Weights of a small encoder-decoder audio transcriber.
Training: muon at rate 0.0047, 11600 steps.
Rows from block 5 of the audio encoder of a small encoder-decoder audio transcriber, named by matrix and row number. Rows with one number within an expert belong to one neuron, the router's apart. Each number is 128 + 24 x the weight over its row's rms, rounded and kept within 0 to 255. All counts start at 0. After the name is the row's rms in percent of the matrix's.
Before each expert's rows are labels from the 100 clips, of 14976, where the router gives the expert most weight on average: "strongest on" is what is common among them. Only what is clearly more common there than usual is listed. The data: single English command words and digits, spoken by a formant synthesiser in many voices. In brackets: how many of the 100.
# router: router (encoder.blocks.5.mlp.router.weight, 4x160, trained with AdamW), inputs 80-159
# up: expert up (encoder.blocks.5.mlp.up, 4x32x160), inputs 80-159
# down: expert down (encoder.blocks.5.mlp.down, 4x160x32, transposed), outputs 80-159

# expert 2
strongest on: /n/ (72); /eɪ/ (45); /dʒ/ (43); /tʃ/ (43)
router.2 109 [136 193 102 146 162 150 163 124 150 133 129 137 117 121 126 100 169 120 145 139 126 103  90 113 154 125 169 137 112 112 172 140  97 153 125 107 119 152 128 127 159  94 145 153  95 125 161 114 134  82 123  85 101 136 157 121 124 135 102  96 138 110 129 137  96 177 155 123 108 124  99 137  84 141 117  87 148 106 109 118]
up.10 116 [ 83 125 102 178 136  94 131 122 106  94 130 101 127 105 132 142 112 165 112 150 121 125 104 116  81 140 124 173 116 147 100 138 131 147 142  99 191 145 140 142 149 127 154 128 146 115 109 111 121 103 155 135 119 159 141 121 143 119 158 108 129 154 107  76 104 109 166 162 112 110 116  76 130 121 137 111 137 159 149  98]
down.10 114 [ 88  92 122 110 127 153 132 138 120 196 110 115 143 161 106 116 157 114 107 143 149  96 122 142 167 125 149  99 157 142 150 114 150 117 125 140 124 130 157 141 160 135 137 180 109 113 151 132  76 117 137 121 162 144 158 160 128 155 121 121 172 121  77 167 141 141  78 131 125  96 114 122 145 117 160 137 124 121 133 142]
up.11 095 [ 93 138 146 124 123 109  99 101 137  85 167 118 122 100 135 124 139 146  88 164 139 146 118 136  79 124  93 160 130 146 155 170 128 143 114  98 136 127 110  96 142 143 136 148 114 159 100  97 150 110 157 128 138 102 120 147 134 155 128 119 129 100  95 155 115 161 150 144 101 105 160 135 145 152 109 155  85 113 136 108]
down.11 103 [182 108 140  99 115 117 124 108 162 160 206  95 123 139 115 124 102 147 126 169  89 188 111 141 115 121 108 119 119 121 110 157 135 129 140 126 126 164 134 143 148 138 150 112  82 124 156 164 145 150 104 142 140 115 159  96  95  84 117 162 154 114 113 157 127 110 100  97 121 128 113 136 130 108 127 109 120 142 135 112]
up.12 098 [145 119 157 166 127 126 153  87  95  92 151 103 134 104 151 111 114 130 105 189 142 127 137 150 136 125 123 167  95 117 123 120 148  78 122 112 197 132 109 163 118 150 148 140 105 159 105  91 128 139 137 113 168 141 138 131 201 131 135 126 104  87 126 139  95 127 132 104 146 103 120 107  89 114 108 114  83 123 154 113]
down.12 100 [157  92 106 117 139 106  92 166 151 126 132 163 147 104 116 146 161 107 206 115 132 189 115 139 125 110 143 127 122 154 154 149 104 123 127 142 136  91 107 145 120  72 161 116 159  96 145 136 134 117  96 111 117 162  96 148  80 128  93  99 164 172  80 117 138 130 147 134 128  93 138 136 131 123 137 113 106 151 139 130]
up.13 115 [127  98 131 127 117 109  78 152 128  89 157  82 133  88 130 149 128 142 154 138 144 148 136 150  78 174  90 144 128 140  89 124 120 139 114  85 162 155 149 152 131 107 123  96 131  92 153 130 101 104 157  91 138 107 189 140 126 109 143 153 114 118  70 133 143  97 172 144 154 120  80 156 100 106 130 109 103 142 129 123]
down.13 102 [108 103 171 150 133 146 135 126 135  98 184 132 107 134 136 171 141 151 101 114 106 158 153 127  64 133 130 166 188 144 110 149 136 126 144 138 135 122 121 119 111 162 103 163 164 110 133 156 133  84  98 151 102 138 115 153 136 104 122 142 139 124 142  71  83 123 118 136 123 129 180 105 132 124 106 120 111 147 133 117]
up.14 105 [118  96 102 129 150 115 124 164 107  87 106 123 106  91 134 113 114 111 135 160 106 124 152 112 117 126 165 165 107 126 120 166 123 142 130  94 180 139 129 124 147 129 121 150 126 158 120  94 109 122 106 147 152 158 137 123 160 119  89 133 140 137  95 115 107 122 171 184 105  93 112 112 123  89 159 113 122 116 123 149]
down.14 113 [108 168 113 128  55 135 124 141 132 140 102 141 152 127 100 130 116 119 105 152 141  94 118 127 114 151 124 113 117 139 130  67 105 155 170 169 137 105 110 106 135 122 167 135 129 101 121 108 101 126  92 176 144 114 133 111 110 145 101 112 136 127 133 175 172 122  87 110 156 156 118  88 124 121 121 123 133 130 162 129]
up.15 113 [131  97 143 142 142 124  99 117 120  46 168 125 120 110 136 158 109 143 150 164 113 129 139 141 110 121 110 182 146 117 128 161 114 116 118  85 133 150 109 156 153 161 104 153 130 180 114 104 135  75 136 132 102 138 157 154 143 137 132 171 109 119 140 108 107 158 177 131 134 103 112  98 117 112 110 142 120 121 128  98]
down.15 100 [101 145 110 135 130 119 142 110 151 108 142 116 127 154 108 104 134 105 133 143 147 124 110 157 130 109  80 114 130 114 124 124 140 116 134 112 128 123 121  97 106 121 129 131 114 138 148 165 166 105 181 138 153 100 101 140  78 155 112 130  94 105 109 133 118 102 128  69  96 135 156 134 160 166 180 111 146 146 200  91]
up.16 095 [154 113 138 140 120 132 162 136 147 120 104 120 103 130 121 105 157  80 118 179 123 107 120 143  93 164 124 168 127 102 141 118 160 124 117 166 144 122 138 150 151 136  83 128 143 135 134 153 128 113 118 116 137 162 138 130 170 120 177 135 143 136 125 116 137 127  88 154 146  79 134  90  90 156 130 115  97 156 124 106]
down.16 087 [127 161 116 155 114 149 146 119 120 125 127 102  96 177 125 124 104 116 120  83 114 157  99 134 190 118 118 126 126 149 149 151 105 121 129 139 116 138 132 117 139 105 162 138 132 124 126 107  66 166 100 105  96  99 148  65 146 128 101 180 112 127 141 142 117 147 123 105 112 134  93 143 169 122 126 154 122 141 143 144]
up.17 122 [ 81  95 152 131 167 109 114 125 121 102 100 132 124 101  90  94 179 133 105 150 125 100 137 119  86 137 171 128 131 101 150 116 136 124 126 131 136 134 155 135 150 116 127 139 158 121 149 103 149 125 145 168 163 140 162 155 174 114 123 154 138 130  95  88 111  82 183 133 134  90  99 107 149 132 130 142  74 136  55 150]
down.17 104 [150  92  99 151 144 116 122 163 125 169 140 144 118 138 133 140  97 149  97 113 118  84 103 108  96 123 154 159 126 165 136 124 146  93 105 136 164 131 142 147 116 130 124  82 101 136 136 128  77 161 116 143  48  86 130 147 155 161 134 146 131 130 125 157 101 156 119 136 141 169 138 163 139 105 118 148 168 115 118 130]
up.18 091 [102  91 151 162  99 106 124 109 129 120 135 110 129 106 124 113 112 146 116 190 128 193 138 109 151 150  82 158 125  93 132 172 153 110 120  94 142 138 137 124 134 116  97 185 129  93 115 172 155 115 133 170 167 144 146 136 103 132 122 158 132 152 116  77 103 155 153 185 122  99 113 106 118 138 146 119 122 154 116 119]
down.18 103 [171 146  87 140 143 105 112 109 129 126 152 110 100 123 109 127 148 212 136 121 105 134 140 130  99 147 156 103 157  96 141 118 113 135 150 169 130 125 122 146  86 140 140 116 106 131 145 153 102 130 128 140 148 150 118 130 127 107 141 141 114 137 147  78 121 143 141 135 125 122 132 105 153 117 139 130 117 134 178 135]
up.19 082 [ 99 131 128 129 139 127  85 135  89 126 160 116 110 119 117 146 117 103 167 141 150 105 145 162 103 120 105 139 117 104 134 127 135 138 157 146 168 150 133 143 122 108  92 116 131 145 120 121 133  80 107 157 168 169  95 141 141 151 149 104 147 158 145 122 115  58 132 143 132 112 124 152 158 125 130 136 122 130 150 133]
down.19 084 [ 81 137 107 100 135 128 127 122 161 108 125  93 148 119 100 131  90 160 121 131 146 134 152 121 123 104 143 101 115 123 145 138 133 126 143 107 137  90 160 144  97 137 113 161 175 165 126  89 113 149 151 178 154 100 144 123  98 134 138 147 123 146 110 145 137 184 199 114 159 124 133 147 126 165 125 137 126 137 178 142]

# expert 3
strongest on: /ɛ/ (92); word: left (42); /ð/ (41); word: weather (41)
router.3 103 [107 157  99 143  90 139 107 137 143 174 135 162 150 119 102  94  87  99  91 107 117 166 130 126 150  93 116 154 163 123 176  95 124 141 139 159  94 103 119 103 146 143 168 112 125 104 127 134 127 137 180  92 107 156 136 131 103 136 120 151 132 139 119 113 126 100 138 138 144 130 104 102  83  97 128 173 142 134 132 167]
up.10 094 [140 122 174 132 134 125 115 114 124 108 182 118 127 147 102 136 142 143  82 169  89 116 137 133  56 138 147 158 139 124 156 151 108 132 110 101 163 146 170 139 134 122  81 129 145 142 129  98 109 107 146 146 120 118 134 142 134 158 164 140  90 115 105 129 114 101 149 133 120  92  90 132 118 105 149 162 145 123 170  94]
down.10 086 [106 134 159 147 134 123 103 128 152 177 119 116 114 152 134 151 132  98 124 143 149  23 126 103 167 113 166 133 110 133 120 137 124 102 131 147 147 129 115 153 154 144 139 130 147 171 110 107 104 117 161 115 116 121 159 121 113 136 117 156 119 143 116 164 133  72 141 155 128 107 117 185 150 118 150 149 113 121 134 137]
up.11 121 [133 113 122 131 143  95 117 128 145  56 135  95 126 108 136 192 142 134 130 141 138 118 117 130 116 130  86 174 131 153 141 125 160 121 117 100 163 132 174 149 120 151 119 149 153 137 130 146 121  98 106 123 135 117 156 151 158 150 157 139 124 116 132 120  92 102 160 164 150 101 125 141  85 159 116 117  96 102 119 117]
down.11 121 [153 159 128 125 118 130 128 123 153 145 139 161 132 108 142 134 139 116 139 115 114  13 149  96 157 159 135  89 133 130 158 110 124 134 112 153 108 117 119 132 137 135  99 106 139 147 146 160 134 137 129 126 107 162 158 126 156 144 118  94 122 141 143 148 120 120 153 126 130 140 131 141  93 175 104 109 132 120 192 136]
up.12 106 [115 120 116 151 143 150 119 107 139  62 105 142 114 101 124 164 150 123 137 139 111 164 134 143 107 133  82 153 126 103 114 107 117 134 122 126 165 148 142 125 142 117 145 141 112 107 161  90 111 140 126 154  85 141 153 112 125 105 170 143  95 111 108 171  99  86 131 140 132 105 109  69 115 122 121 117 116 164 140  86]
down.12 112 [101 160  93 128 127 114 129 144 152 134 110 128 118  80 151 107  58 117 107  91 161 130 145 159 121 115 143 158 120 146  98 140 153 117 103 122 109 102 144 159 102 158 176 131 119 126 135 137 152 122  89 137 186 113  85 106 122 161  90 118 113 141  91 114 108 122 156 127 131 140 166 158 146 118 144 155 135 137 142 161]
up.13 083 [180  89 114 114 169  99 112 138 144 128 114 145 127 132 161 148 150 116 138 171 146 105 143  95 147 113  92 144 121 127 120 145 154 124 138  78 127 143 188 118 152 142 133 138 141 135 131 144 167 160 126 123 108 127 138 100 143 109 168 126 176 134 116  81 128 140 117 213 138 128 139  96 107 104 127 147 133 107  86 156]
down.13 086 [111  93 131 113 132 149 156 107 170 116 155 150 118 132 144 158 173 147 100 126  65 132 126 124 126 105 154 133 123 145 128 138 125 112 123 148  82 135 128 157 124  76 133 141 142 123 146 132 130 130  79 124 168 130 206 131 155 152 145 107 134 160 102 178 160 115 156 123 120 121 138 122 124 186 158 152 118 106 121 144]
up.14 106 [139 124 121 123 133 133  75 126 118  81 143  99 109 135 162 181 148 181 157 176 123  97 131 128 103 132  99 167 102 132  92 156 128 124 138 123 146 144 117 160 104  98  77  56 143 143 157 105 123 126 105 124 116 133 147 133 173 143 166 136 139 125 114 120 130  89 164 164  69 115 159 128 110 139 119 124 160 132 151 142]
down.14 096 [134 125 135 180 145 163 158 153 143 126 125 114 104 143 110 126 142  99 145  87 131 135 113  82 144 136 132 116 136 124 142  92 142 173 116 120 142 152 134 135 112 136 107 111 124 161 151 147 140 116 164 125 109 137 152 138 113 131 137 130 185 114 130 138 138 137 127 182 132 151 129  94 104 150 130 112 133 153 161 157]
up.15 105 [ 83 116 144 145 115 102 125 103 115  83 165 160 129 113 151 126 127 145 125 123 128  82 156 154  96 117 127 138 150 119  87 147 107 118 120 133 129 124 138 135 155 123 147 133 117 164 140  48 129 145 148 125 166 100 120 144 162 149  80 130 142 124 120 125 131 114 184 121 159  96 122 108 126 142  83 141  78 167 112 142]
down.15 106 [113 112 136 160 160 104 130 139 100 178 112 116 154 169 130 106 152 120  92 169 130 152 103  72 148 120  99  93 145 155 156 131 143 141 114 170 119 117 158 121  99 118 111 145 153 122 119 127 125 109 135 112 137 168 130  66 126 160 146 108 107 128 149 135 138 170  79 156 121 126 144 158 126 132 153 141 131 106  96 111]
up.16 096 [121 131 154 118 134  91 108 140 142 104  88 120 169 100 135 131 131 141  72 202 147 148 125 117 147  85 141 162 152 101 143 152 117 113 118  71 169 147 157 125 172 144 160 125 163 131 149 139 131  92 115 148 115  85 120 144 148 131 135 128 150  96 132 143 122 121  93 171  90  92 118 132 129 150 101  91  99 110 113  71]
down.16 101 [159 111  95 140  82 161 152 126 130 161 151 176 130 112 112 124 136 104 168  84 118 171 142 161 121 137  74 180 141 152 104 127 147 117 137 138 103 108 128 162 134 141 159 125 112 107 108 149 103 130 145  97 121 141 106 104  94 126  74 132 131 131 115 122 155 128 149  86 142 111 135  88 175 129 135 132 117 129 137 120]
up.17 098 [167  99 165 114 116 133 141 179 115 122 115  71  91  82 137 129 123 110  90 140 163 125 174 127 123 144 155 117 136 123 146 130  98 127 115  82 191 121 107  96 150 153  87  99 169 204 134 123 104 129 145 111 168  99 154 134 165 130 130 164 134 110 137  77 107  89 130 116 105 124 147  94 121 141 133 116 100 106  99 132]
down.17 092 [120 157 101 112  91 103 153 161 122 148 108 123 109 110 164 126 122 157  94 124 140 155  91 105 207  89 114 143 158 136 168 159 175 110 107 127 137  99 129  92 116 138 137 130  93 140 191 122  96  96 102 134 148 158  83 117 133 124  97 117 155 133 111 118 161 171 115 124 145 129 141 123 169 151 147 109 133 115 137 127]
up.18 091 [ 99 143 122 125 130 156  95 179 112 101 105 109 110 151 122 112 139 106 118 146 146 111 135 117 116 117 122 156  97 115 140 115 111 128 116  82 206 123 149 145 135 152  98 143 153 180 155 124  98  94 163 153 112 106 114 152 171 112 142 117 129  94 129  83 133 113 157 139 143  95 121 103 105 128 136 109 143 145 109 113]
down.18 100 [160 130 135  94 119 119 143 105 146  87 151 115 142  78 130 161 117 111 174 114 153 152 137 227 196 122 101 122 133 158 124 158 150 145 145  74 120 110 119 160 107 124 173 102 140 102 122 127 145  98 115  98 136 130 123 128  98 163 116 113 135 132 148 136 140 147 134 119  99 103 122 146 168 132 129 115 122 118 123 135]
up.19 083 [156  90 139 135  93 107 116 116 120  83 104 160 141 112 125 115 130 103 112  94 108 121 140  92  97 111 106 161 139 144 134 121 111 149 169  78 165 144 171 140 114 126 111 130 152 144 113 140 156  82 133 127 115 107 190 151  81 132 148 152 154 104 104  97 129 132 174 158 119 119 151 107  94 115 122  98 146  96 145 102]
down.19 092 [ 74 147 135 107  74  96 120 120  92 120 133  98  87 129 132 147 141  67 123 152 139 150  87 150 129 143 127  97 105 165 179 155 130 135 160 145 127 123 156 125 141 149 119 152 132 115 134 158  88 194 112 123 105 125  85 136 179 108 111 111 117 138 129  87 115 161 101 109 131 136 129 104 159 123 117 127 154 117 163 164]

# expert 0
strongest on: /ɝ/ (100); /aʊ/ (57); word: louder (57); word: timer (42)
router.0 090 [114 158 134 120  89 171 147 168 128 167 119 130 140 145  89 115 125 112 131 119 134  78 113 104 159 152 163 116 165 120 198 146 120 145 136 141 122 124 109 129 121 114 114 112 132 125 121 128 105 123 164  87 118 121 175 138  85 160 113 132 125 111  79  99 155 106 136 123  98 159 163 128 134 121 150 149 130 143 121 166]
up.10 124 [103  98 104 142 140 131  88 143 142  90 147 124  85 129 104 140 132 113  77 131 123 163 138 131  85 149 125 140 124 185 122 160 133 134 121  81 153 152 159 105 119 135 106 158 137 132 147 106 122 145 136 138 124 112 149 139 150 141 162 157 100  96 126 106 106  60 136 169 115  74 121 103 132 126 142 141 153 155 139 152]
down.10 094 [108 149 148 127 144  89  82 115  80  94 124  95 121 135 119 113 142 152 155 124 158 144 114 115 181 123 113  85 129 107 172 102 152 158 151 140 197 116 131  93 116  97 102  77 125 120 125 130 155 128 139 166 127 119 154 152 153 167 103 129 156 119 117  50 107 138 151 122 111 112 120 142  91 127 116  91 160 121 144 158]
up.11 096 [150 167 162 149 116 113  71 130 123  52 175 150 120 159  98 182 146 139 135 169 134  61 107 121 108  94 117 128 116 146 110 113 113 120 113 132 161 154 107 154 143 127 150 137 121 145 105 111 142 163  86 115 127  99 139 118 124 154 140 103 111 121 112  92 118 138 181 121 134 106 160 105 117 130  97  96 102 142  91 112]
down.11 115 [127 179 121 120 125  99 144  85 120 167 158 134 151 164 129 132 163 117 110 101 112  42 160 138 196 129 155  64 123 147 130 145 143 119 124 146  90 127 121 116 126 113 171 127 167 101 124 133 131 128 160 124 132 142 130 104 137 183 137  98  78 101 160 163 178 103 123 125 103 129 129 148 121 144 143  88 105 103 128 121]
up.12 096 [ 85 131 105 111 107 118 181 121 135  62 172 145 127 144 116 156 155 182  92 183 166 150 184 104  53 161 162 140 143 115  94 123 136 129 126 109 158 128 117 156 160 138 144 154 137 164 133 151 119 102 131 136 170 139  85 149 150  96 129 119 114 145 135 103 114 126 125 155 148 147 123 111 110 108 123 125 118 112 134 146]
down.12 111 [110 139 105 155 141 120 136 139 144 181 108 164 154 147  98  89 148 100  98 107 134  90 142 166 162 115 176 112 143 126 130 146 128 128 114 130 123 127 165 115 123 133 118 155 142  99 125 113 148 149 128 137 142 113 158 124 114 156 137 111 107 102  65 127 134 119 101 122 111  97 103  99 132 117 120 133 113 162  80 154]
up.13 096 [ 80 141 143 102 118  78 106 129  96  99 141 102 117 101 100 147 156 124 126 136 153 127  95  96  65 108 165 114 125 111 133  86 142 178 108 122 144 131 152 151 162 116 120 114 133 129 114 162 145 133 160  84 138  91 138 136 122 127 144 109 134 164 149  93 169 155 134 153 130 116 141 112 123 152 113  85 121 134  73 108]
down.13 088 [ 86 160 125 127 135 171 137 144 140 123 140 149  96 137 163 147  68 155 135  90 144 121 145 159 115 161 122  71 138 128 132 155 126  90 138 139 112 166 105 147 130 152  94 152 155 115 114 104 110 137 183 130  71 164 146 110 104 132 167  73  97 115 168 126 113 130 136 117 145  93 134 164 147  70 121 112  89 118  94 132]
up.14 092 [129  85 166  98 152 154 152 128 138  84 159 121 130 140 117 115 189 104 152 134 145 184  89 102 110  90 115 168 154  91 122 112 123 123  97  76 153 146 118 123 152 115 135 116 128 160 132 174 120 131 110 140 155 154 149 145 135 146 158 131 116 134 121 118 133  85 121 122 110 112 108 115 108 114 120 146 123 188 124 110]
down.14 097 [148 124 134 157  88 146 114 162 117 146 134 159 113 153 144 121  97 138 140 141 143  66 135 104 166 171 164  90 138 152 134  85 111 127 101 132 134 117 178 126 166 141 103 159 125  78 155 122  95 113 131 138 107 140 135 141 125 104  98  77 128 126  94 152 111 108 126 141 108 114 135  66 118  83 159 115 117 114 126 132]
up.15 095 [110 107 155 145 112  93 139 134 124  63 145 118 133 187 130 116 187 148 140  96 104 106 107 147 112 178 128 121 149 104 147 159 131 147  86  98 138 133 135 139 129 114 115 150 181 129 111 149 120 108 144 132 132  77 156 176 169 177 146 140 115 121 107  89 175  92 132 166 133 131 145 114  97 132 130 114 142 110 146 102]
down.15 099 [137 162 121 149  72 139 116 108 117 187 154 112 149 127 107 173 141 133  90 107 140 100 142 114 170 108 136  98 116 124 151 123 130 103 160 118 115 136 121 120 124 182 106 124  75 139 148  84  79 107 112 136  91 128 118 152 120 107  85 101  71  95 133 150 140 133 123 124 117 159  95 121 143 131 149 120 125 143 155 143]
up.16 081 [122 128 128 146 129 120 116  69 137  77 119 119 112 138 133 129 105 108 132 155 164 148 120 100 166 140  76 128  70 132 141 133 118 102 111  98 182 164 151 146 159 124 112 129 134 133 123 124 144  87  89 145  86 134 131 100 166 112 151 110 115 111 128 137 115 154 173 162 180  96  90  97  82 137  74 148 102 140 145 141]
down.16 084 [ 71 139 110 164  99 118 140 145 122  99 154 131 152 160 137 141 142 137 127 101 145  85 113 162 117 108 145 180 144 170  95 135 151 128 137 143  85 135 134 154 116 155 143 110 140 147 102 115 143  78 179 130  86 131 118 100 135  97 113  94  87 158 118 145 112 155 108 113 135 133 153 115 175 146 153 118 173 120 159 119]
up.17 083 [128 100 180 126 102 125 166  84 146 122 137 145 126 113  68 153 149 163 125 119 112 160 133 136 115 172 118 123  94 112 157 189 112 110 137  97 106 151 138 159 199 158 120 146 146 138 110 109 108 169 167 129 182  93 151 125 144 113 127 129 134 118  98 147 149 120 134 152 105  94  78 119 167 108 123 134  91 127 124 135]
down.17 099 [127 119 115 120 139 148 127 139 116 136 150  95  71 138 174 101 110 113 154 122 143 119 133 111  96 137 139  89 169 125 119 115 148 120 113 101 120 118  97 157 121 143 130 135 151  93 158 194 132 135 134 126 143 145 132 108 163 152 153 134 152  90 151 141 146 135 108 174 116 135 116 129 123  84 130 108 119 181 139 107]
up.18 119 [104 132  89 116 119 125 122 126 127  87 175  98  97 125  88 188 126 136 119 182  94 113 152 133  99 140 118 158 116 145 102 152 125 156 120  93 175 151 155 140 112 133  84 130 144  92 117 140 156 142 124 112 149 134 153 150 148 150 132 136 105 128  99 130 100 102 140 144 103  85 114  83 127 111 141 115  94 135 111  97]
down.18 101 [149 125  94 117 133 132 114 117 115 185 164 125 151 111 167 128 145 116 121 115 129 144 143 132 164 132 157 125 105 127 120 110 112 119 107 140  99 117 110 129 123 122 132 121 102 151 135 141 131 143 140 123 156 146 113 126 174 167 136 156 143 147 128 199 146 109 136 100 129 142 123 149 131 145 151 140 105 119 154 133]
up.19 132 [101 103 119 132 116 106  76 140 170  65 177  84 114 113 120 139 146 158 132 126 139 154 103 120  80 120 113 168 147 124 100 149 105 123 120  94 146 121 146 146 129 125 103 123 159 144 129 117 141 127 116 151 112 124 147 168 147 116 161 117 129 116  88 130 113 124 110 156 173  73 119 150 113 138 116 111 111 116 133  99]
down.19 118 [184 180 146 110 107 165 138 122 130 163 122 141  98 102 112 132 132  64  91 140 181 114 113 123 208 121 123 126 129 121 149  90 138 140 127 126 126 126 144 102 104 141  89 145 147 119 107 125 119 119 124 146 155 119 158 129 111 142 155 117 113 148 147 104  87 112  93 136 118 126 103 155 177 126 151 146 140 119 118 153]

# expert 1
strongest on: /ʌ/ (78); /p/ (78); word: up (78)
router.1 097 [130 142 162 108 114 150  77 134 121 112 115 140 127 190 147 120 123 147 122 121 131 131 153 120 180 132 126 108 137 140 106 131 118 114 122 151 126  90 108 144  96 137 110 164 160 142 119 132 137 131 150 136  77 136 111  72 116 116 124 185 127 160 122 102 149 212 132 129 149 140 171 149 120 131 132 120 116 130 152 148]
up.10 124 [ 45  97 116 163 140 114  74 144  95  97 133 116 125 174 146 175 125 161 128 153 129 103 140 139 106 110 118 136 102 127 110 151 120 112 129  69 144 149 172 156 130 133 161 134 149 123 125  85 108 127 163 126 175 141 120 152 152 109 136 116 149 107  94 122 109  89 155 160 174 107 105 138 150 128  88 129  92 139 125 144]
down.10 099 [143 155 160 120  91 172 115 116 156 104 171 133 135 103 137 142 138 103 138 172 108  84 140 120 184 145 134 138 134 125 124 162 131 129 112 106 111 125 121 125  84 137 149 154 144 143 151 143 118 119 108 131 204 165 139  91 147 144 135  94 101  84 134 137 131 143 133 139  85 119  99 139 172 102 125 154 125 107 153 131]
up.11 086 [121 160 139 107 157  94 146 143  92  91 105 152 158 156 137 149 141 141 108 158 147 157 100 118 117 149 107 145 130 134 148 130 133  89 101 111 128 133 154 160 122 114 136 125 129 155 117 137 117 125 148 129 127 152 149 101 117 136 163 165 102 123 119 126 129  60  96  98 103  97 176 154 115 113 131 127 125  85 142 139]
down.11 088 [136 108 139 124 107 154 128 144 154 129 129 108 128  91 128 130 179 201 113 149 115 130 117  97 110 132 132 160 173  96 138 103 138 120 157 143 135 120 105 151  99 104 177 124  89 206 129 113 113 116  79 142 113 123 127 190 170 152 134 150 153 124 169 113 147 159 147 117 134 109 131 130 132 100 106 155 153 136 136 106]
up.12 082 [132 138  96 145 103 143 166 162 131  95 167 141 109 112 155 121 123 140 185 112 161 128 160 107 150 159 106 164 128 142 126 117 151 112  75 135 149 174 115  95 102  82 125 132 156 119 137 155 149  88 140 135 143  90 121 112 142 101 124 169  73 111 149  73 106 110 129 113 139 142 102 126 107 182  97 124 126 122 138 144]
down.12 100 [113 109 141 132 102 116 111 118 104 154 145 135 110 112 105 130 137 126 119 126 117 174 112 146  95 112 151 141 146 131  94  81 112 136 172 157 125 117 139 172 123 153 171 151 132 105 142 141  99  96 119 133 102 163 133 144 100  83 118  26 145 111 194 131  79 152 155  99  99  82 152 138 146 116 153  91 144 122 124 154]
up.13 110 [ 73  96 144 121 160 130 112 144 124  76 155 132 126 141 102 113 134 165 124 170 122 141 145 159  76 150 121 168 152 183  83 157 121 136 132 118 162 168 141 134 153 115 133 129 140 161 117  88 141 119 129 134 118 163 138 141 153 172  84 119 139 129 119 174 126 107 120 155 121  97 123 122 133 115 147 166 108 131 123  94]
down.13 106 [115 168 114 142  87 127 114 135 156 149 101 153 125 145 135 143  95 106 111 120 103 148 155 120 151  95  65 137 153 103 137 136 126 147 143 108 138 112 129 150 107 172 100 138 110 175 157 145 113 151 111 121 186 127 140 113  84 120 110 154 125 128 117 193 116 128 113 128 109 134 119  93 144 122 150 111 146 120 209 151]
up.14 134 [ 99  81 115 159 159 106 115 132 124  68 139 117 128 113 141 150 161 140 132 171 155 102 117 138 103 126 131 158 130 154 108 118 133 115  91  86 189 164 169 133 138 124  95 132 154 131 147 145 155  99 135 130 153 142 153 111 149 144 134 167 126 129  88  79  97  79 150 135 120 104 116 117  89 113 112 146 108 147 124 103]
down.14 120 [115 125 151 103  97 146 179  86 115 158  88  90 140 159 119  92  94 141 134 147 134 233 118 131  90 116  93 144 117 166 148 108 113 139 143 104  97 116  83 128 127 149 152 119 130 147 111 135 151  87 131 140 146 136 133 119 148 106 127 146 109 118 152 125 109 156  59 105 101 113 118 103 130 141 116 128 130 164 134 160]
up.15 096 [121 139 140 151 127  99 121 166 145  77 148 114 108 137 120 173 167 173  99 138 114 164 167 147 109 132 165 112 138 112 104 119 142 131 127 110 173 105 152 108 141 153 118 134 125 100 104 140 162 107 133 128 112 128 120 170 125 135 147 131 119 139 101 134 134 101 147 145 144 108 125 124 132 174 147 114 107 118 103 119]
down.15 092 [ 86 106 115 126 117 113  97  80 135 150 194 128 121 110  93 116 156  92 111 116 136 166 139 157 132 115 141 144 119 122 171 140 139  69 145 148 110 145 168 103 116 107 143 134 130 109 152 125 106 141 178 166 145 123 142 114  90 142 122 113 126 136 134 124 112 157 132 114 122 132 135 113 117 146  82 167 143 138 165  93]
up.16 108 [120  82 136 164 152 131 100 132 144 133 179 112 106  89 137 147 162 151  88 125 141  65 115 134  68 173 153 163 141 107 126 152 149 120 125 117 152 137 127 149 167 123 131 119 165 137 144 112 141 162 131  89 195 151 143 157 173 123  85 117 144 148 103 103 134  83 163 183 147 112  89 127 114 125 127 165 101 110 119 133]
down.16 093 [122 125 138 156 146 136 111 123 134 156 141 131 106 134 151 147  98 117 144 155  84 149 151 119 134 119 116 116 113 113 149 145 175 163 109 114 139 138 145  82 117 135  99 170 122  93 187 142 117  86  95 159 135 119 172 127  96 148 129 149 160 186 111 178  83 103 120 119 121 150 117 140 122 147 131 149 119 142 127 114]
up.17 077 [106 126  87 114 115 149 152 133 109  74  96  98 150 125 146 101 114 115 113 136 105 158 126 128 118 104 113 139 133 119 108 143  88 109 138 127 153 134 160 120 129 136 118 151 186 146 142 128 155 138 151 124 157 103 108 142 165 110 102 152 171 148 113 105 130 119 155 146 145  82  90 119 117 112 104 130 129 142  94  97]
down.17 077 [119 196 189 122 161  61 138 148 103 127 136 123 136 131 134 130 141 109 132 117 130 131 116 113 124  95 128 119 118  95 132 154 175  90 131 159 137 122  97 168 120  84 108 106 124  97  97 119 138 129 134 140 166 162 139  75 173 131  99 133 119 154 116 162 136 183 107 126 130 134 146 124 120 121 133  97 148 126 133 117]
up.18 092 [185 128 155 155 104  82  97 159  78  95 117  96 127 132 140 148 125 112  79 154 128  82 116 117 128 104 165 116 124 187 124 122 154 140 111  83 134 133 157 148 125 110  84 112 141  93 105 107 137 128 127 117 104 134 180 164 143 155 144 164 122 130 144 100 123  64 169 157 101  94 122 107 140 111 136 100 130 106 104 115]
down.18 093 [145 119 125 108 105 171 119 134 154 122 148  87 130 135 116 117 126 108 142 107 111 142 145 111 155 159  98 120 121 158 156 117 111 157 140 135 140 130  91 111 143 167  89 135 155 101 105 103 103 114 116 115 132 123 134 104 136 132 108 111  95 132 120 123 148 146 139  95 141 159 106 127 131 103  90 130  84 144 135 124]
up.19 107 [112 141 141 124 130  82 127 112  80  75  99 166 107  97 123 127 119  92  79 137 134  97 155 160 167 138 123 133 121 111 120 164 115 102 124  84 154 147 155 190 182 140 129 136 142 129 119 119 146 173 173 124 156 125 134 119 142 110 162 149 134  92 123 131 142 156 144 123  91 146 122 107 130 130 104 137 110 116 151 130]
down.19 112 [137 137 127 146 114 127 169 106 166 159 168  99 122  97  93 141  99 144 131 120 136 129 134 152 111 159 166 108 119 110 172 120 122 111 124  77 143 127 103 135 101 138 123 129 100 103 172 143 118 133 111 151  96 105  74 160 104 126  78 138 103 127 163 140 103 136 145 115 120 132 110 147 116 164 147 130 170 148 140 129]